A small contrastive image-text model, trained from scratch: 2.48M parameters, text encoder layers 8.
Rows from block 13 of the image encoder, named by matrix and row number. Each number is 128 + 24 x the weight over its row's rms, rounded and kept within 0 to 255. All counts start at 0. After the name is the row's rms in percent of the matrix's.
# convs2: project pointwise conv (encoder.blocks.13.convs.2.weight, 32x96x1x1), inputs 0-95
convs2.0 100 [135 128 110 136 149 176 158 148 120 121  96  76 143 142  96 128 130  92 133 143 107 151 155 149 165 150 120 109 116 132 136 136 158 141 144 174 128 115  87 125 164 117 143 127 121 125 126 142 151 110 133 191 107 152 165 106 139 114 160 120 117  79 115 139 143 138  73 145 103 106 115 125 102 130 143 129 111 127 100 107  97 126 155 178 104  84 118 126 136 176 118 153 122 132 170  96]
convs2.1 100 [ 54  93 114 150 149 110 124 129 158 138 104 124 141 129 125 159 104 115 146 123 112 142 131 149 127 132 106 112 130 124 144 117 133 137 118 137 123  91 129 135 103 153  97  90  83 122 136 115 179 137 128 138  58 108 119 101 134 110 157 155 127 103  96 124 171 135 127 103 116  56 157 127  98 131 143 135  99 133  76  92 142 151 106 105 136 155  84 130 113 121 132 133 156 106 135 142]
convs2.2 095 [142 147 152 119 106 165 146 160 139 156 127 130 127 105 144 144 127 106 122 111 124 136 106 158 110 112 124  72 112 162 116 180 102 162 158 136 133 135 184  86 146 129  81 112 110 127  94  99 140  94 150 164 107 155 139 119  99 117 146 122 142 162 148 130 121 104 100 149 105 108 108 173  94 168 153 143 162 122 158 142 172 141 102 128 131 104 132 132 166 104 145 135 111 110 119  95]
convs2.3 093 [ 87  98 165 127 111 121 150 151 129 119 113 122 142 127  96 126 136 143 114 155 106 143 124 115 123 109 145 141 137 130 137 128 122  89 129 119 140 141 144 135 129 153 105 143 121 132 139  98 158  99 105  90 169 164 155 163  78 161 158 136 105 110 117  99 131  75 127 127 183 108 126  85 154  74 167 148 143 128 115 118 128 106 133 140 137 207 117 114 145 119 114 141 113 112 158  84]
convs2.4 101 [112  82 123  83 143 140 141 114 148 102 126 118 140 168 177  96 141 193  91 110 116  97 129 158 138 133 143 119  92 112  88  95 128 111 196 136 138 161 102  92 148 123 132 132 109 109 123 151  76 124 134 161  86 117  93 108 144 119 106 134 101 118 152 131 127 101 122 129 130  96 115 148 128 135 120 171 120 131 143 127 156 123 130 138 128 162 133 128 112 136 153 165  86 106 121 132]
convs2.5 105 [154 123 142 148 108 136 133 127 133 148 129 121 106 145 127  93 154 145 152 160 145 116  83 141 137 109 132  55 116 157 107 128 129 116  99 157 131 122 111 112 108 121  84 154 110 110 131 123  85 148 121 156 167 162 172 104 115 130 114 116 134 133 134 114 137 101 134 157 128 146 113 124  92 155 116 153 129 145 114 171 193 105 180 128 129 101  65  99 166 128 159 114 114 139 120 127]
convs2.6 104 [ 63 148 138 114 100 136 135 117 141 138 130 116 134  90 112 128 148 135 114 139 119 110 130 141 111 123 123 137 171 102  86 141 103  71  62 139 116 142 115 120  99 112 107  92 107 138 133 139 123  64 116  96 111 156  93 160 103 110 117 135 127 114 126 108  88  95  85 113 136 126 154 160 140 156 141 170 132 130 135 145 143 125 130  86 115 105 140 151 113  87  95 152  90 128 130 126]
convs2.7 097 [ 74 119 108  78 147 126 157 144 120 106 112 138 108 130 148 130 125  99  87 123 115 139  93 147 112 138 156  97 122 145 138 116 112 104 140 162 148 156  96 110 173 154 123 119 119 157 125 110 154 151  98 143  82 128 169  84 156 110 178 145  88 163 158  92 143 135 124 153 172 101 135 122 126 157 108 132 139 135 133  98 172 143 158 126 119 127  90 118 159 148 133 106 150 113 127 142]
convs2.8 102 [138 157 113  84 122 136 158 102  78 180 126 134 105 116 105 137 132 158 131 122 131 119 146 138 113 109 146 115 113 131 148 113  99 120 140 127 164 124 141  72 192 128 147 107 126 122 107 103 155 142 119 177 159  82 134 137 148 120 105 164 106 108 118 101 132 117 126 152 154  99 124 113 110 162 108 147 110 165 147 148  94 118 106 147 173 147 128 140 166 109 150 121 102 114  90  84]
convs2.9 103 [134 151  87 136  93 139 110 132 144 198 136 110  93 153 118  75 102 127 127 159 146 128 146 125 100 145 161 115 122 153 154 106 173  76 130 136 111 119 144  96 137 117  98 166 160 119 132 103 143 103 125  97 135 144  95  89 149 140 113 151 139 132 143 124 153 141 120 130  89 102 113 136 148  69 135 133 123 113  98  99 119 157 114 140 132 107 134 145 100 144 158 135 119 169 160 162]
convs2.10 100 [118 164 137 150 120 126 154 156 131 162 136 103 133 102 105  99 122 109 156 128  97 122 114 102 133 141 119 114 150 139 124 163 126 128 120 181 144 148 151 123 147 140 128 165 119 117 149  79 143  99  98 133 152 143  88 107 101 104 168 116 101 121 124 134 156 142 117 160 111 116 104 129 139 121 196 138  98  82 133 114 131 127 100 109  91 106 146 116 164 156  63 156 172 132  97 114]
convs2.11 096 [116 128 145 107 119 139 138 104 151  58 149  94 162 133 141  95 115 118  88 119 139 120 123 158 122 125 119 133 143 156 107  72 135 139 119 183 176 162 130 143 169 122 129 108 122 178 116 126 123 134 134 156 103 151  93 103 143  97 183 129 129 147 135 115 100 114 116 137 137 107 141 154  87 107  97 114 156  98 114 169 134 126 107 163 127 146 112 108 117  89 107 117  91 123 134 139]
convs2.12 097 [ 90 119 117 167 120 147  94  70 164 114 101 148 111  86 143 127 101 187 140 116 106 141 142 114 136 140 102 189 137 117  91 159 132 139 135 108 116 115 154  77 124 175 143 157  79 121 128 142 129 123 100 123 107 138 142 156 135 126 121 121 151 158 113 124 119 113 133 163 147  92 143  84 123 167 143 121 118 100 124 160 113 139 160 111 151 134 161 135 157 133 126 158 105 112 115 140]
convs2.13 097 [117 132 121 123 146  76 124 149  90 124 107 141 111  96 116 116 123 150  91 114  79 141 100  88 148 146 135 163 141 112 113 154 142 131 133 143 115 152 194 161 126 152 137  87 107 116 112 101 168 126 160 110  99 137 169 159 120 141 145 158 148 134 167 156 121 137 168 121 116 111 155 153 151 149 116 124 121 167 135 140 138 137 167 107 152 129  86 115 119 131 148 143 158  79 164 118]
convs2.14 109 [145 135 109 172 122 154 114 131 162 156 108 130  83 158 136  86 133 106 177 172 170 156 125 125 116 125  94  81 138 153 142 154 146 127 147  97 106  99 110 112 141 125 141 143 137 151 149 142 109 107 140  99 112 132 104 129 161 143 109 118 127 118 133 174 147 109  82 141 141 153 124 165 126 150 175 115 162 107 110 138 154 140 159 159 106 165 161 133 125 172 142 119 150 161 147 132]
convs2.15 104 [132 112 134 148 130 141 159  84 114 131 116 150 123 142 136 153 114 136 167 102 131 109 157 182 126 154 123  62 137 106 113 141 146 138 108  94 141 121 124 112 141 105 107 164 135 109 109 137 119 146 132  99 145 130 160 145 112 110  63 127 114 115 121 133 140 118 148 120 166 153 153 141 151 142  75  76 112 127 150 109 189 135 135 147 111 133  82 110 125 120 139 134  76  79 127 128]
convs2.16 098 [142 139  78 160 112 147 150 126 181 143 127 125 116 141 152  98 132 156 126 116 149 105  98 123 130 126 123 157 174 133 159 172 156 121 140 161 125  80 156 123 164 127 152 183 148 135 156 112 118 156  99 130 162 105 144 129 144 129 140 118 103 133  95  96 114 117 153 142 129 121  96 123  91  94 153 134 113 122  93 111 137 109 155 155 113 137  95 128 178 106 170 133 115 108 117  81]
convs2.17 105 [121 113 116 112 125 128 112 146 143  67 128 119 119 102 163 153 110 140 147 126 153  92 125 121 136 119 131 156 132 114  80 139 162 116  90 121 113 110 123 120  76 149 122  81 119 127 153  95  78 127 110 120 101 135 122 110 126  95 133 164  97 189 143 106 172 150 142  98 108 148 131 108 137 165 116  86 105 114 121  72 108 104 135 115 104 118 152 148 104 133 108 138 145 170 153 134]
convs2.18 103 [100 139 112  78 152 145 165 156 124 168  99  97 119 152 110 116 131 146 152 145 152 163 123 113 136 154 121 130 128  84 107 132 135 129 125 125 119 147 152 110 143  91 109 114 115  92 127 153 100 135 149 124  82 140  82 127 106 158 107  95 108 135  98 112 139 154  86 137 139  82 137 117 127 107 117 124 112  96 116 165 102 152 100 106 176 112 139 175 140 117  93 105 146 120 128  66]
convs2.19 102 [119  89 115 146 167 146 119  97 102 119 145 139 136 151 108  94 131 110  95 124 103 133 101 103 132  81 150 129 104 137 144 172 152 146 128 106 110 160 127 130 114 163 137  74 106 125 148 102 138 166  95 137  71 116 108 141 106  90 102 115 158 138 143 118 160 135 134 116 130 146 176 159 147 161 131 114 146 130 163 112 158 176  94 136 122 112 157  97 136 144 118 134 127  74 127 112]
convs2.20 098 [120 115 117 139 156 170 131  97 149 140 152 115  91 146 180 117 105 136 108 108 159 173 124 130 199 149  81 166 112 154 140 150 143 104 135 128 106 109 147 109 119 151 129 110 117 149 125 110 119 112 107 168 101 166 154  99 137 127 144 163 122 197 116 111 141 124 156 162  96  90 108 108 133 115 145 119 115 131 113 168  91 116 130 136 135 137 178 123 146 114 128 125 130 135 136 137]
convs2.21 098 [ 89 109 122 167 137 135 144 143 111 140 115 114 116 108 111 126 160 111 105 169 144 145 150 122 111  81 101 173 144 107 169 127 113 105  86 160 160 121 132 154 112  92 150 125  97 108 129 146 134 110 114 121  95 153 113 138 112 128 156 134 125  80 121 116 137 103 132 162 117  92 119 138 137 118 141 157 129 139  98 110  57 153 140 150 131 178 193 123 124  97 108 130 151 103 147 127]
convs2.22 098 [134 119 144 120 122 159 162 111 138 116 108 131 108 107  93 141 100 134  94 127 111 124 133 173 135 142 139  77 109 162 125 123 104  93  91 144 158 164 180 133 166 134 146 149 106 155 128 123 189 138 165  90 112 107 115 117 136 170 111 134 127 125 127 111  99 129 124  85 148 122 137 150 158 127 138 163  88 121 125 132 160 103  96 130 134 162  81 114 130 169 177 121 130 150 122 139]
convs2.23 100 [129  78 160 140 110 140 136 122 138 103 151  95 122  98 106 133 101 141  84 150 105 109 108 160 143 122 130 172 112 116 120 126 101 150 127 162 150 137 136 110 128 171 150 139  70 148 121 153 135 119 153 131  67 103 123 101 113 148  98 131 143 122 149 129 145  80 146 129 113 116 113 152 146  76 105 121 149 160 146 137 146 122 138 106  89 144 150  85 136 131 105 176 137 151 153  85]
convs2.24 094 [102 127 135 150 135 121 129 157  97  62 117 133 119 113  86 165 137 151 120 112  72  91 133 118 145 127 121 171 145 118 122 142 106 136 110 143 156 151 115 123 116 138 119 132 126 115 168  82 123 107 119  97 114  91 140 162 110 115 179 157 160 129  87 131 119 134 148 136 171 115 134 107 127 135 180 153  88 147 115 138  94 135 142 135 158 137 127  92  93 111  88 135 174 113 125 131]
convs2.25 100 [ 97  99 121 125 143 105 129 123 132 133 125 107 125  80 147 111 111 140 119 120  78  66  97 110  77 146  96 159 119 107 113 165 136 173 140 134 113 165  84 114 133 147 145 140 141 154  89 132 125 138 134 148  94 103 121 151 102 124 175 134 145 135 123 148 154 160 122 121  91 113 110 141 118 116 157 116 173 106 116 117 156 147 147  81 132 114 124 123  90  88 111 157 163 133 159 122]
convs2.26 107 [135 106 120  96 139 147 130 155 113 100 122 138  92 124  93 120 109 146 138 107 104 123  72 107 110 101 111 134 123 158 193 139  66  88 158 157 131 128 109 120 115 149 122 110  97 131 132 163 106 138 152  49 126 167 119 133 124 128 148 134 119 133 115 116 186 174 138  95 138 144 123 134 119 131 149 101 143 109 137 122 133 113 144 146 145 122 123  97 115 125  84 137 119 149 158  95]
convs2.27 094 [204 167 130 122 113 133 128 128 118 195 116 110 105 133 133 113 110 123 179 152 165  99 119  96 130 103 120 105  98 136 131 160 143 157 175 128 132 124 116  90 143  95 136 139  96  85 108 149 134 108 144 118 152 120 159 163  96 136 152 102 140 134 106 117 149 138 113 154 126 131 110 109 119 108 139 140 141  92 111  88 129 105 161 121 123 129 105 118 126 177 127 100 105 137 138  79]
convs2.28 099 [137 173 106 150 175 134 103  76 123 185 124 130 133 145 137 139  82 104 128 121 121 151 110 158  91 133 100 114 142 118 151 155 148 124 171 148 109 107 107 144 146 130 149 103 149 128 136 162 132 158 128 157 167 119  95  74 172 133  83 125 130  95 149 128 145 137 112 138 121 177 111 137 122 109 172 101 130 130 153 119 135 151  87 137 118 140  88 104 140 102 127 130 129 150 161 128]
convs2.29 095 [107 119 138 171 135 114 117 129 141 146 117 127 112  98 140 118 138 140 120 158 151 137 168 128 125 114 101 128 145 105 150 121  86 107 137 167 135 112 146  88 117 144  87 174 109 132 176 131  95  94 107 106 105 118 111 130 129 155 128  89 150 202 131 118 142  96 112 124 177 111 125  94  99 159 155 154 108 101 101 173 154 104 137 105 144 130 110 123 118 112 138 128 132 127 132 191]
convs2.30 106 [ 89 123 159 110 125  80 113  80 117 123 128 148 138 121 110 118  99 114 138 129 112 107 112 110 126 120 154 125 140  94 171 112 108 126 121 163  95 193 121 127 160 149 115 123 102 113 116  87 142 103 111 121  96 141 131 146 121 117 112 124 164 117 121 111 130 114 158 149 135 125 131 116 140 182 130 123 178  77 157 147 164 143 147 102 150 113 135 121 132 115  89 170 167 127  97 181]
convs2.31 099 [ 90 131 104 171 173 143 127 117 157 120  84 118 122 134 158 118 132 102 117 116 165 142 121 123 122 149 119 146 136 192 169 109  83 136 168 112 107 160 136 125 116 162 116 109 123 117 126 170 139 121 159 151  88  99 140 117 105 184 122 139 140 130 116 145 121 140  96 138 148 107 143 124 107 194 133 148 133 106 104 138 110 131 169 139 189 115 165 129 127 131 115 142 116 128 125 107]